config.yaml
model: "multi-label audio tagger"
input: "log_mel"
arch: "quartznet"
norm: "batchnorm"
stem: "single"
beta1: 0.8
beta2: 0.98
batch_size: 256
final_lr_fraction: 0
Rows from block 5 of a small multi-label audio tagger, named by matrix and row number. Rows with one number belong to one channel. Each number is 50 + 12 x the weight over its row's rms, rounded and kept within 0 to 99. All counts start at 0. After the name is the row's rms in percent of the matrix's.
After each channel's rows are labels from the 100 clips, of 14848, where the channel reaches its highest value: "strongest on" is what is common among them. Only what is clearly more common there than usual is listed. The data: phrases spoken by 400 fixed synthetic voices. In brackets: how many of the 100.
# convs1: first pointwise conv (model.blocks.5.convs.1.weight, 288x288x1), inputs 174-231
# convs3: second pointwise conv (model.blocks.5.convs.3.weight, 288x288x1, transposed), outputs 174-231

convs1.9 093:38 44 60 34 35 45 59 42 42 54 43 58 41 45 46 70 53 45 48 49 47 64 45 53 36 54 28 42 39 39 42 60 49 56 34 50 58 38 60 48 45 46 48 52 40 59 59 84 53 37 43 57 46 53 44 50 66 32
convs3.9 102:41 45 49 42 53 44 59 55 42 39 54 71 41 57 43 70 63 49 40 61 31 71 52 58 64 56 51 67 65 49 44 60 53 51 43 62 64 45 53 50 43 38 48 55 63 51 70 55 45 62 38 54 59 48 40 59 69 02
strongest on: /ɝ/ (75)

convs1.192 101:48 52 50 51 57 62 58 40 36 55 60 66 45 70 41 52 51 33 44 44 41 14 26 72 26 70 57 52 66 46 42 36 61 65 43 48 32 57 52 56 46 63 44 38 41 37 35 29 48 34 62 56 38 69 24 42 52 36
convs3.192 101:49 56 61 47 48 66 36 44 48 48 36 57 81 47 47 16 50 40 53 54 39 24 35 49 27 44 48 51 64 37 43 56 55 32 49 43 50 47 62 55 61 44 63 39 51 48 55 38 45 47 46 27 47 78 70 43 44 80
strongest on: white noise (52)

convs1.272 103:37 44 43 63 63 64 43 60 47 43 36 47 61 35 44 69 44 49 51 52 43 49 70 52 54 43 25 53 33 62 45 49 60 60 43 40 48 52 61 49 42 41 32 52 49 36 58 60 62 46 60 51 56 57 57 48 70 34
convs3.272 110:53 44 36 29 54 65 41 48 51 55 36 55 39 40 62 51 55 77 55 36 29 49 20 50 64 78 30 45 57 42 39 50 68 37 63 42 62 48 52 43 21 63 53 48 23 72 54 54 52 43 50 58 52 50 58 52 70 53
strongest on: reverberation (72); /dʒ/ (63); /tʃ/ (37)

convs1.80 100:35 57 49 63 60 56 32 62 57 44 35 52 65 46 36 50 52 55 42 59 51 53 57 68 44 33 62 39 54 42 33 61 43 65 59 53 56 51 52 52 28 61 64 53 48 54 41 39 35 38 40 60 39 26 50 43 53 62
convs3.80 098:44 46 61 51 63 50 46 41 45 43 56 31 64 58 35 70 36 61 57 40 46 52 53 51 60 56 67 36 42 41 58 38 31 47 66 69 47 46 37 68 58 61 43 54 46 52 47 43 60 59 60 58 48 33 51 40 46 48
strongest on: /i/ (93); child-like voice (83); /v/ (43); /ʃ/ (36)

convs1.51 100:54 40 63 58 47 48 57 71 40 39 59 56 67 46 44 62 50 44 59 37 50 65 42 61 61 79 39 65 32 51 74 48 51 46 42 45 48 41 23 66 36 62 54 44 54 45 50 50 39 59 61 68 47 35 43 43 47 54
convs3.51 103:23 28 63 33 51 46 50 58 44 53 58 41 46 58 53 57 53 54 45 50 21 46 45 73 47 36 33 56 35 58 45 39 46 51 38 43 47 61 36 57 34 58 44 46 16 60 39 49 43 61 87 45 60 42 39 63 83 45
strongest on: /w/ (71)

convs1.59 096:51 68 52 70 51 54 72 60 50 55 42 42 48 51 42 50 61 33 40 60 57 55 49 62 53 39 41 44 75 54 48 81 24 49 43 52 47 62 54 58 38 58 47 46 62 45 50 51 61 73 62 47 45 43 70 41 53 53
convs3.59 101:52 53 57 29 53 46 57 36 36 00 42 60 61 57 45 48 53 46 44 42 43 45 44 62 60 49 61 51 36 47 46 45 60 69 61 46 34 51 50 44 31 29 60 38 48 39 64 58 30 57 56 52 63 66 44 60 41 50
strongest on: /ɝ/ (80); deep voice (60)

convs1.50 100:53 57 20 49 45 58 73 42 52 47 77 61 40 42 50 59 67 45 46 42 62 25 44 37 34 53 47 34 32 48 66 65 48 27 45 37 56 74 65 51 72 44 51 70 56 61 56 55 60 56 47 53 51 35 48 65 48 46
convs3.50 110:72 44 59 76 46 43 67 62 65 48 40 46 47 59 46 51 46 49 66 44 50 46 46 51 64 26 66 51 41 34 27 48 48 39 52 46 63 33 45 48 24 51 28 63 55 45 42 38 55 56 52 49 59 40 58 61 50 65
strongest on: /ɝ/ (81); deep voice (80)

convs1.72 101:46 34 54 37 49 49 31 64 46 46 41 54 31 47 34 60 57 43 53 75 57 61 49 55 53 45 37 38 49 61 54 51 54 64 50 70 61 62 69 55 37 66 50 38 48 50 45 59 48 51 64 52 57 58 43 44 47 46
convs3.72 097:45 44 34 57 47 49 57 44 40 46 43 59 16 49 50 50 46 35 75 38 51 70 61 50 51 61 58 49 45 60 42 52 36 45 40 63 46 42 54 48 68 36 22 62 45 55 53 49 66 56 38 44 37 32 47 48 61 48
strongest on: /i/ (63); clipping (42)

convs1.214 108:59 60 58 30 57 54 60 41 60 64 47 39 39 39 50 47 62 50 46 61 55 69 48 31 40 67 42 28 54 27 39 38 33 72 62 48 45 68 43 61 54 57 67 58 52 61 68 28 34 64 68 57 46 41 60 55 35 39
convs3.214 108:56 46 68 43 40 53 58 52 41 48 24 49 53 44 41 59 56 52 48 33 58 56 44 61 58 49 56 28 39 42 55 56 48 47 46 53 35 32 44 35 53 35 64 43 40 38 48 71 62 52 46 32 49 47 52 71 62 55
strongest on: reverberation (71)

convs1.61 101:45 60 48 44 36 52 37 54 37 35 52 60 44 73 50 63 68 67 50 64 56 65 47 55 49 50 67 55 48 65 52 66 47 31 37 44 40 51 42 36 43 50 65 62 58 36 63 69 53 42 48 30 36 58 61 54 43 49
convs3.61 088:49 50 45 67 65 50 35 43 41 33 49 44 22 59 56 32 47 30 45 40 46 44 55 36 53 45 61 70 31 52 45 53 57 51 40 70 52 39 54 27 48 68 47 48 62 29 57 52 27 36 57 45 46 35 59 50 62 54
strongest on: /i/ (80); /v/ (52); text has "heavy" (34)

convs1.33 097:43 35 30 42 47 69 50 41 39 59 44 33 56 49 58 40 55 54 60 55 60 56 50 41 45 66 57 45 49 58 54 56 59 27 72 50 48 44 57 30 46 47 64 63 59 54 39 48 65 65 62 65 40 29 47 67 49 44
convs3.33 097:61 61 58 48 53 56 62 60 36 25 52 51 54 61 36 51 54 29 54 48 46 63 51 41 42 57 45 54 51 34 44 52 56 39 48 77 57 46 47 55 43 33 59 64 67 18 49 57 54 59 51 54 41 41 52 56 49 48
strongest on: /ɪ/ (91); /dʒ/ (39)

convs1.117 099:46 53 56 84 28 51 37 28 39 38 49 45 55 62 52 54 60 61 44 45 56 70 32 29 37 56 61 35 55 53 26 17 45 48 59 22 37 40 53 41 46 50 53 43 59 60 49 42 34 55 64 27 55 59 36 49 55 40
convs3.117 092:43 59 52 45 58 39 47 57 48 61 55 49 32 26 52 51 45 61 59 62 63 58 45 45 45 49 30 35 47 56 76 56 60 58 48 73 49 58 55 51 60 48 73 63 42 62 59 59 44 36 48 57 39 47 55 74 57 41
strongest on: /ɪ/ (98); /z/ (53); text has "his" (26)

convs1.114 097:78 43 38 50 78 51 46 12 62 45 49 39 56 44 49 46 74 31 49 49 70 61 52 30 39 55 45 35 49 61 47 51 50 49 39 53 28 41 36 59 71 65 33 54 72 43 58 47 62 59 44 52 58 57 46 31 75 37
convs3.114 098:36 54 64 48 56 48 53 57 38 59 60 29 42 57 52 43 37 70 54 71 60 29 39 41 22 59 57 38 69 77 59 46 57 60 70 43 30 54 53 52 60 29 43 46 59 50 58 26 57 44 66 59 38 50 41 38 24 44
strongest on: /d/ (92); /eɪ/ (69); /ə/ (69); text has "today" (56)

convs1.168 101:53 65 45 56 46 68 36 70 53 27 48 45 79 56 51 66 63 45 47 68 44 80 51 52 49 54 48 31 45 48 58 79 55 45 40 47 48 68 74 27 62 55 48 42 46 68 56 48 54 59 48 57 45 57 50 52 50 47
convs3.168 100:45 52 42 49 56 58 65 60 53 40 25 45 44 44 46 58 42 79 53 56 56 57 63 38 40 48 70 22 54 44 58 48 42 54 52 57 57 59 57 70 39 48 64 47 54 35 57 52 61 57 43 71 49 36 35 75 38 38
strongest on: /i/ (100); deep voice (68); /ɛ/ (62); /v/ (59)

convs1.254 103:50 49 37 46 20 73 67 47 52 54 40 57 55 40 70 63 41 61 48 34 45 69 51 47 48 61 51 40 62 46 49 45 50 55 65 39 33 61 45 47 66 50 48 44 64 47 27 34 70 40 54 47 43 54 25 22 52 43
convs3.254 107:31 41 46 51 40 63 56 66 56 48 38 56 45 37 49 68 63 37 41 42 55 49 40 28 52 39 49 40 56 47 50 53 42 67 40 55 31 55 36 41 58 49 56 37 32 41 67 52 58 45 60 49 54 43 59 48 54 70
strongest on: /ɪ/ (70); text has "behind" (32); thin (high-pass) (31)

convs1.4 102:35 52 61 51 64 47 54 57 52 40 54 30 44 33 66 40 57 58 63 23 74 43 36 37 56 41 55 52 47 52 54 33 78 55 65 24 30 60 36 47 51 54 55 50 43 72 59 57 67 62 28 57 55 39 66 32 43 12
convs3.4 110:53 39 39 49 33 28 56 34 34 34 42 43 61 49 33 61 43 51 51 50 35 70 50 56 44 37 44 58 39 39 56 42 65 64 50 38 40 49 59 42 53 37 58 34 50 48 34 41 35 35 47 43 64 39 72 88 41 56
strongest on: /æ/ (77); child-like voice (46)

convs1.225 100:51 42 69 48 44 57 70 41 71 56 69 57 39 47 55 40 48 63 55 42 70 54 65 47 36 74 51 61 56 44 46 55 48 51 39 66 53 41 36 47 49 27 51 35 39 65 52 35 40 53 44 52 49 56 33 58 47 53
convs3.225 099:42 56 72 60 54 62 51 47 42 55 38 67 27 45 72 42 49 46 44 63 34 53 27 23 49 57 64 35 55 50 52 53 37 39 44 52 26 57 50 58 33 68 53 58 52 51 40 57 45 71 48 48 63 26 22 67 51 61
strongest on: /ɝ/ (95); /ð/ (37)

convs1.210 097:57 58 52 45 47 56 38 49 64 58 55 34 53 46 43 46 68 32 48 51 37 49 58 43 43 62 62 65 58 69 24 44 51 37 51 49 42 44 36 39 82 55 50 58 49 66 38 50 60 60 49 52 53 71 34 66 53 50
convs3.210 094:57 72 56 46 65 49 49 55 54 61 55 28 50 45 37 44 49 60 48 66 53 42 33 34 65 39 54 38 53 47 46 62 38 60 37 43 31 72 70 39 51 47 53 42 58 00 60 51 45 61 59 39 45 58 45 64 40 34
strongest on: /æ/ (76); reverberation (67)

convs1.75 097:66 30 37 26 35 70 33 52 38 42 53 48 58 61 33 62 64 55 50 73 47 52 59 63 51 52 55 44 41 54 37 49 53 51 43 47 57 34 37 49 48 38 32 62 39 51 37 32 37 59 53 51 50 71 57 54 79 53
convs3.75 098:41 54 66 50 29 35 55 29 54 54 60 46 27 20 50 48 65 42 47 58 63 45 47 77 49 55 45 42 48 52 58 34 52 55 45 51 49 47 45 69 61 46 54 49 47 45 69 16 50 75 69 38 44 44 51 60 51 49
strongest on: /w/ (99)

convs1.281 102:61 68 56 41 45 52 59 39 58 55 43 73 62 54 31 55 48 81 54 50 51 42 55 38 57 64 50 20 33 61 32 52 24 49 43 56 28 69 60 59 48 75 64 54 25 59 60 53 51 65 53 56 38 57 51 44 63 56
convs3.281 104:44 49 33 61 37 13 48 38 63 40 35 59 61 51 73 18 45 51 36 53 64 39 60 63 53 54 43 44 45 68 48 49 33 60 57 55 50 47 44 31 43 53 57 36 70 38 60 48 44 44 72 49 51 63 44 35 33 56
strongest on: fast speaker (54); child-like voice (45); /v/ (43); text has "seven" (30)

convs1.52 100:67 56 48 46 69 53 45 33 66 53 46 41 61 51 52 57 46 49 51 47 46 44 49 43 40 50 50 57 52 53 46 56 79 72 51 60 62 51 63 55 45 27 68 58 76 48 17 41 36 72 43 36 42 50 52 60 75 13
convs3.52 115:42 52 34 53 40 47 43 48 53 55 49 49 41 31 63 35 41 46 65 53 36 58 42 64 58 74 54 65 55 66 62 30 61 45 49 53 49 29 51 59 34 61 17 33 67 70 33 43 29 44 35 27 55 54 25 34 30 46
strongest on: white noise (33); clipping (29)

convs1.264 099:60 39 55 42 58 59 44 45 51 51 40 57 48 46 54 60 68 65 45 61 52 59 68 50 56 65 50 68 50 51 52 52 25 39 54 56 27 30 46 80 48 60 35 57 54 66 55 39 46 38 42 60 56 48 50 44 37 71
convs3.264 099:31 43 61 47 48 69 49 66 59 40 68 50 57 35 42 43 53 58 56 33 51 49 48 34 26 42 48 53 60 61 48 61 64 51 56 52 66 58 33 38 35 52 61 45 66 39 52 58 54 34 51 61 46 51 64 43 52 60
strongest on: /ɝ/ (80); fast speaker (49)

convs1.146 099:38 49 57 40 32 58 35 40 59 42 43 69 38 55 55 45 29 24 54 63 58 56 34 54 63 47 52 63 64 38 53 51 74 39 48 41 51 53 56 62 32 65 55 29 45 55 38 44 47 49 40 49 50 42 42 62 38 33
convs3.146 099:46 46 58 75 50 65 54 56 51 54 46 54 48 56 50 43 39 37 50 58 52 53 62 46 59 56 55 59 65 55 51 44 55 55 35 51 30 56 62 60 57 46 69 31 64 61 55 50 41 53 48 43 43 53 41 40 44 61
strongest on: /i/ (86); child-like voice (65)

convs1.64 101:66 58 61 49 65 83 52 56 49 43 48 42 54 58 28 56 71 63 56 49 36 53 42 60 33 42 61 42 39 45 54 43 62 66 55 43 62 56 76 66 57 53 56 68 64 54 64 53 66 48 54 36 70 51 38 66 45 34
convs3.64 101:49 45 78 59 50 33 60 84 42 62 29 86 28 53 36 70 60 45 40 36 42 50 69 37 50 38 46 40 35 40 48 53 55 20 25 48 49 51 52 61 35 58 55 31 28 53 41 53 62 66 61 50 61 40 54 57 51 41
strongest on: reverberation (95); /p/ (61)

convs1.236 099:41 49 31 59 54 52 50 54 55 48 67 41 60 48 34 62 56 56 48 39 79 48 57 52 44 53 45 45 51 58 64 55 65 17 65 50 43 40 47 36 58 32 67 41 87 56 55 46 61 50 45 59 25 35 52 30 50 48
convs3.236 101:47 43 46 34 51 55 47 73 37 40 48 37 41 38 53 41 56 57 32 64 34 48 42 69 46 33 44 45 49 81 59 50 53 31 39 37 62 22 63 43 42 54 55 46 32 42 36 37 57 74 55 31 39 31 66 48 73 64
strongest on: /ɪ/ (93); /v/ (60); /dʒ/ (58); text has "village" (52)

convs1.98 097:50 43 64 58 51 42 47 52 49 51 47 55 56 48 77 78 67 45 60 47 64 42 43 42 38 31 71 50 43 41 48 60 45 57 54 18 46 41 54 74 52 78 63 54 50 45 62 41 50 52 59 49 42 45 38 60 44 51
convs3.98 096:50 42 50 62 53 54 63 43 38 66 47 42 79 65 81 45 14 63 56 52 57 65 38 21 63 62 69 42 57 67 46 35 47 54 52 33 44 35 25 62 56 40 52 36 44 48 65 49 39 55 44 45 44 60 53 50 46 31
strongest on: /d/ (90); /ɪ/ (75); /oʊ/ (72); /w/ (68)

convs1.126 100:43 48 41 38 28 48 41 33 46 47 45 55 55 71 53 74 66 44 52 61 54 46 37 45 52 50 41 58 37 32 60 27 56 54 62 45 58 51 30 61 63 40 29 47 44 73 49 35 44 54 47 62 45 36 45 46 41 37
convs3.126 097:46 51 65 51 37 42 32 70 62 43 57 48 59 33 44 61 62 46 41 29 53 48 49 43 63 32 32 58 39 38 41 64 58 63 42 37 59 73 42 50 38 69 45 66 28 43 21 72 47 48 37 51 31 52 57 55 51 51
strongest on: /d/ (80); /aʊ/ (32); clipping (26)

convs1.213 088:62 46 66 66 55 53 58 52 46 62 58 63 53 25 58 38 63 40 52 53 46 23 44 65 55 55 70 52 57 43 26 34 47 59 62 59 23 42 66 35 71 41 60 62 47 49 45 46 47 56 47 51 44 41 46 74 37 58
convs3.213 099:48 45 55 49 57 54 43 41 47 49 35 34 53 37 44 56 62 50 55 72 45 36 44 52 47 57 47 44 30 51 45 52 40 52 35 49 29 40 47 54 62 50 42 47 57 55 45 59 40 60 50 70 57 61 43 55 59 49
strongest on: /æ/ (97); reverberation (61); child-like voice (60)

convs1.211 104:40 47 47 47 57 63 46 27 38 50 60 41 31 39 59 55 62 63 54 46 69 61 30 41 24 40 64 32 47 48 55 43 47 36 44 65 36 59 38 50 48 54 31 22 57 34 60 29 43 50 60 56 40 61 52 49 32 54
convs3.211 105:26 54 64 63 39 36 48 42 65 37 64 76 51 52 32 45 69 35 53 60 50 67 62 60 46 53 49 49 43 39 55 33 36 49 34 49 40 40 43 42 42 62 65 56 61 48 42 19 38 48 52 59 76 67 54 43 65 47
strongest on: /d/ (93); /eɪ/ (87); /ɪ/ (73); /p/ (63)

convs1.88 107:29 26 40 39 51 63 58 43 64 43 60 43 27 53 44 61 56 65 57 58 45 67 50 62 45 41 52 69 62 52 55 67 54 42 45 61 64 51 36 67 84 60 46 56 53 55 50 52 42 55 43 39 37 41 52 42 42 35
convs3.88 100:37 73 57 58 59 63 52 38 66 52 67 41 40 40 52 28 67 45 37 63 53 62 62 35 44 74 53 68 39 49 50 47 46 35 60 38 63 83 32 55 59 73 54 48 50 69 53 37 67 46 33 47 53 34 60 35 50 44
strongest on: reverberation (80); deep voice (58); thin (high-pass) (48); /ɔɪ/ (30)

convs1.151 099:53 28 45 40 48 60 79 39 62 48 44 44 45 17 51 63 49 54 49 51 41 43 57 42 67 72 62 45 46 50 44 49 36 39 53 65 53 41 37 34 43 55 51 53 45 48 42 65 70 41 59 46 63 31 50 47 65 63
convs3.151 093:48 35 51 52 63 75 34 49 40 35 50 54 82 49 47 45 50 60 59 54 55 57 59 43 61 46 58 37 55 53 36 57 51 47 56 55 65 47 55 65 48 49 44 61 57 50 53 48 46 68 64 39 64 32 37 40 68 52
strongest on: fast speaker (49); /j/ (34); text has "yellow" (25)

convs1.215 100:58 61 34 64 45 32 61 52 40 33 43 42 48 61 60 48 53 51 99 60 55 38 28 76 52 62 56 46 27 43 53 24 66 55 67 45 41 61 41 57 54 56 66 49 49 47 45 48 58 22 47 44 50 56 44 47 63 54
convs3.215 107:36 49 59 56 40 56 62 57 51 13 50 51 52 47 61 50 65 63 82 47 53 31 59 39 56 37 53 68 58 55 58 44 47 47 37 42 55 40 63 63 47 40 54 42 32 59 55 40 33 58 47 63 52 62 50 43 58 46
strongest on: white noise (51); muffled (low-pass) (31)

convs1.124 095:29 60 43 58 51 41 44 64 50 43 49 51 42 51 51 45 66 50 53 50 86 37 68 56 47 33 55 35 51 52 42 64 47 54 38 65 29 53 53 57 41 57 23 59 58 45 57 33 48 54 52 50 58 60 42 55 42 51
convs3.124 096:50 38 58 43 57 48 49 50 47 79 46 49 38 29 46 55 55 49 50 65 43 51 75 53 92 63 54 46 54 62 55 63 61 26 54 47 54 49 54 47 51 48 56 33 58 52 48 68 37 61 43 55 66 37 54 43 51 49
strongest on: reverberation (84); /ʃ/ (68); child-like voice (62); /tʃ/ (38)

convs1.74 091:50 39 40 25 48 54 39 45 65 57 48 41 55 64 35 46 59 41 54 59 35 64 52 45 44 45 59 50 49 52 50 72 53 38 57 21 55 35 40 38 54 51 58 69 50 60 32 66 59 63 38 55 44 71 45 52 42 59
convs3.74 088:55 36 61 56 43 49 40 49 45 49 37 40 55 35 54 68 46 55 52 64 39 43 53 61 41 58 50 65 39 46 45 66 49 59 47 91 57 51 50 48 39 59 47 57 48 23 75 48 60 67 51 52 56 54 43 44 55 70
strongest on: /æ/ (89); reverberation (70); deep voice (58)

convs1.253 099:58 59 60 65 49 37 26 61 58 73 48 60 58 56 59 37 29 50 53 57 69 57 48 41 44 66 51 57 54 62 48 47 55 41 69 59 49 58 51 63 29 44 59 25 57 27 44 67 33 41 66 34 48 18 47 57 57 50
convs3.253 105:49 64 38 39 42 69 50 47 54 40 57 54 49 54 62 46 40 73 47 49 42 47 60 47 74 37 57 40 50 32 43 57 37 38 52 48 47 64 21 63 46 33 39 45 48 36 48 58 45 46 54 40 47 26 47 44 53 63
strongest on: /g/ (38)

convs1.128 100:50 42 55 39 53 44 64 49 49 54 49 22 48 39 33 60 55 59 47 51 58 59 51 40 36 59 51 54 60 60 50 59 14 59 60 32 58 44 51 48 44 61 55 45 53 43 62 35 47 38 57 57 57 29 60 75 52 82
convs3.128 101:55 58 57 18 46 45 51 18 48 45 39 37 42 41 56 42 46 54 62 76 43 63 48 64 34 71 54 56 27 43 59 32 42 65 64 43 60 54 62 47 54 74 57 28 57 54 61 42 56 59 41 58 30 60 75 61 49 73
strongest on: fast speaker (77)

convs1.150 099:43 67 34 51 38 61 49 62 82 62 64 44 49 41 20 32 55 71 63 29 51 51 61 32 36 63 53 57 41 62 66 46 48 32 62 60 57 55 55 52 40 70 38 50 28 40 62 52 68 42 62 45 51 52 22 52 57 53
convs3.150 085:57 56 40 52 47 37 87 42 48 41 35 57 44 34 43 53 58 42 54 75 80 53 46 67 62 62 54 57 38 40 43 40 56 17 38 62 46 63 37 43 48 46 43 45 57 47 50 47 56 39 55 49 44 67 39 55 64 48
strongest on: /ɪ/ (75); /z/ (54); fast speaker (49); text has "zero" (33)

convs1.23 095:69 62 25 38 57 49 48 50 57 42 55 27 40 31 53 54 63 43 99 60 71 54 37 65 51 49 38 71 42 43 43 42 56 57 53 37 52 61 39 69 45 43 64 61 56 77 49 60 43 59 45 57 39 37 47 41 45 41
convs3.23 109:54 55 28 34 60 40 47 54 41 34 65 52 47 65 39 48 46 58 02 58 57 61 53 74 37 57 47 41 51 55 39 36 55 41 51 32 48 41 25 52 67 53 64 62 54 57 52 48 67 40 63 47 58 33 49 77 47 50
strongest on: white noise (62); muffled (low-pass) (29)

convs1.220 097:57 42 52 40 48 38 60 46 55 45 56 39 25 66 54 66 53 52 44 67 40 57 37 45 30 26 48 41 43 64 58 44 48 46 55 68 59 59 76 41 47 56 55 58 64 26 32 26 52 46 48 41 73 42 58 37 39 29
convs3.220 097:49 45 58 40 39 44 46 59 54 55 41 68 51 42 54 40 27 51 55 58 59 64 65 54 66 63 32 67 47 53 31 04 71 52 40 61 43 23 52 54 54 57 59 36 58 56 45 64 49 56 38 68 33 58 41 38 57 65
strongest on: /ɝ/ (100); child-like voice (47); /ʒ/ (27); text has "measure" (25)

convs1.286 107:39 61 62 62 46 41 40 56 51 39 50 59 49 27 51 25 39 40 58 49 67 51 47 47 55 44 58 36 52 53 51 53 52 43 51 46 27 53 49 52 52 60 65 69 54 57 55 50 41 49 33 52 49 22 54 38 47 48
convs3.286 098:44 40 39 51 51 71 35 53 50 27 36 56 49 70 74 30 47 59 50 36 51 14 48 35 49 57 61 53 63 61 58 60 28 48 51 59 46 61 48 48 40 39 57 52 45 61 65 32 35 32 51 43 66 50 45 54 59 47
strongest on: white noise (45); muffled (low-pass) (37)

convs1.6 097:62 48 32 58 62 53 57 64 72 63 59 36 62 39 41 51 71 45 51 49 55 45 41 75 55 42 54 50 53 60 33 58 60 48 42 56 57 57 71 49 63 39 44 12 65 18 50 47 39 72 62 45 50 41 61 55 47 53
convs3.6 094:61 40 42 37 57 56 38 50 47 42 43 46 71 54 78 55 34 43 47 64 43 29 55 47 48 41 67 55 35 44 46 48 52 34 69 67 58 39 61 39 67 45 43 23 42 38 45 54 38 48 39 49 68 44 64 53 57 62
strongest on: /ɝ/ (84); thin (high-pass) (33)

convs1.135 100:40 51 43 88 49 49 48 47 54 69 40 56 59 70 56 60 58 70 56 41 48 55 48 60 53 30 49 26 39 58 53 35 51 34 38 67 28 63 62 51 57 59 64 49 46 67 57 38 46 62 51 50 56 41 52 44 38 30
convs3.135 096:65 32 46 49 47 50 41 27 57 56 66 45 51 51 59 39 47 65 65 46 44 24 53 70 53 50 56 59 28 39 23 68 45 60 40 51 26 54 42 65 38 49 35 47 51 39 46 40 41 50 40 48 62 57 61 40 57 42
strongest on: /g/ (85); text has "green" (37); thin (high-pass) (34)

convs1.67 099:55 53 45 40 57 59 72 62 53 42 52 59 43 44 64 57 64 44 54 23 51 36 49 59 68 58 39 52 65 62 50 51 29 36 59 41 58 42 32 49 61 46 34 44 33 53 54 57 39 39 48 53 57 62 48 45 49 66
convs3.67 089:43 56 38 34 51 52 00 49 46 46 51 47 36 48 49 60 52 41 39 25 53 42 63 60 34 45 56 61 44 46 63 51 40 54 49 47 48 69 60 40 47 56 38 62 43 82 48 20 54 44 32 43 48 43 35 56 55 56
strongest on: /ɪ/ (93); /u/ (56); /m/ (56); /z/ (52)

convs1.65 101:47 22 46 57 69 61 58 33 50 34 53 60 38 40 52 53 53 24 46 25 58 27 54 35 64 56 27 72 61 64 55 34 46 58 53 57 53 43 48 54 55 52 37 65 48 45 59 69 57 72 58 60 56 61 51 46 72 45
convs3.65 096:56 56 49 50 45 70 55 63 51 48 45 51 48 78 61 56 67 23 65 44 51 68 54 41 33 35 43 46 33 40 52 63 44 38 39 54 45 62 42 59 48 63 47 50 56 47 67 52 42 54 53 49 50 47 58 56 63 67
strongest on: /d/ (95); /ə/ (72); /eɪ/ (67); text has "today" (56)

convs1.127 100:53 48 59 52 39 49 33 61 38 59 36 42 58 71 36 54 58 11 39 41 56 36 62 58 33 23 25 48 39 48 52 52 46 56 50 39 32 48 58 54 32 63 45 42 37 38 57 36 55 48 33 61 52 68 54 59 78 50
convs3.127 096:56 42 61 49 29 45 39 35 74 39 46 28 40 46 62 55 48 51 37 42 50 69 64 43 40 52 57 42 55 58 71 40 59 56 78 57 55 57 50 45 60 43 50 56 60 35 57 41 45 47 45 47 34 54 56 47 28 57
strongest on: /g/ (66); /u/ (40); /ʊ/ (30); /j/ (29)

convs1.47 101:54 65 78 64 70 67 33 40 44 55 52 31 41 39 00 37 44 51 58 40 64 50 46 50 52 32 53 63 55 66 46 47 50 65 44 59 55 46 46 49 44 69 57 25 65 36 37 53 62 60 47 59 45 52 55 48 70 47
convs3.47 109:73 60 38 56 42 59 51 33 43 45 58 52 26 39 68 48 29 64 31 48 69 39 37 40 59 50 31 42 31 71 50 59 64 80 66 39 57 36 43 44 56 61 57 39 61 56 64 28 52 44 64 40 56 43 53 47 35 41
strongest on: /i/ (64); child-like voice (55); /θ/ (53); text has "three" (37)

convs1.14 098:41 61 54 46 47 67 32 28 39 52 22 58 34 61 23 38 61 28 56 58 53 58 64 65 48 66 60 53 51 54 50 61 49 44 42 44 37 67 42 47 37 65 38 49 41 29 51 48 63 61 56 54 43 60 43 64 68 34
convs3.14 092:39 44 55 40 39 45 48 59 50 48 55 50 58 46 61 62 59 54 53 48 17 40 44 76 59 59 46 41 44 56 58 43 46 88 49 30 40 34 41 52 47 70 58 71 46 47 34 36 53 51 43 53 50 28 47 49 44 68
strongest on: /i/ (67); /z/ (51); text has "please" (25)

convs1.164 106:47 20 35 45 48 58 53 48 76 50 58 49 43 33 31 71 62 50 51 54 38 45 58 37 40 24 45 51 45 53 57 59 44 59 33 44 65 48 57 59 42 71 46 43 41 43 63 42 60 53 49 45 53 30 25 50 65 55
convs3.164 103:56 63 48 64 53 55 50 50 22 61 58 40 61 53 69 26 57 44 51 59 54 64 34 39 56 43 28 49 67 46 41 49 49 46 71 24 57 53 44 50 65 41 33 53 57 59 28 59 49 38 43 39 50 65 55 24 26 64
strongest on: reverberation (60); pink noise (37); rumble (31)

convs1.119 101:35 40 52 47 57 56 33 58 52 52 52 50 72 49 65 87 59 41 47 36 84 51 48 25 61 53 43 51 42 52 51 45 37 67 66 45 60 50 38 63 40 36 50 32 48 56 59 27 42 55 60 62 45 45 58 65 40 48
convs3.119 095:56 62 42 42 48 35 76 47 53 51 52 42 40 45 43 55 57 43 55 81 43 46 43 48 48 74 77 75 58 57 33 52 60 40 52 88 36 55 69 57 74 29 60 36 83 46 56 56 54 55 49 45 45 49 49 50 41 55
strongest on: /w/ (57); /z/ (41)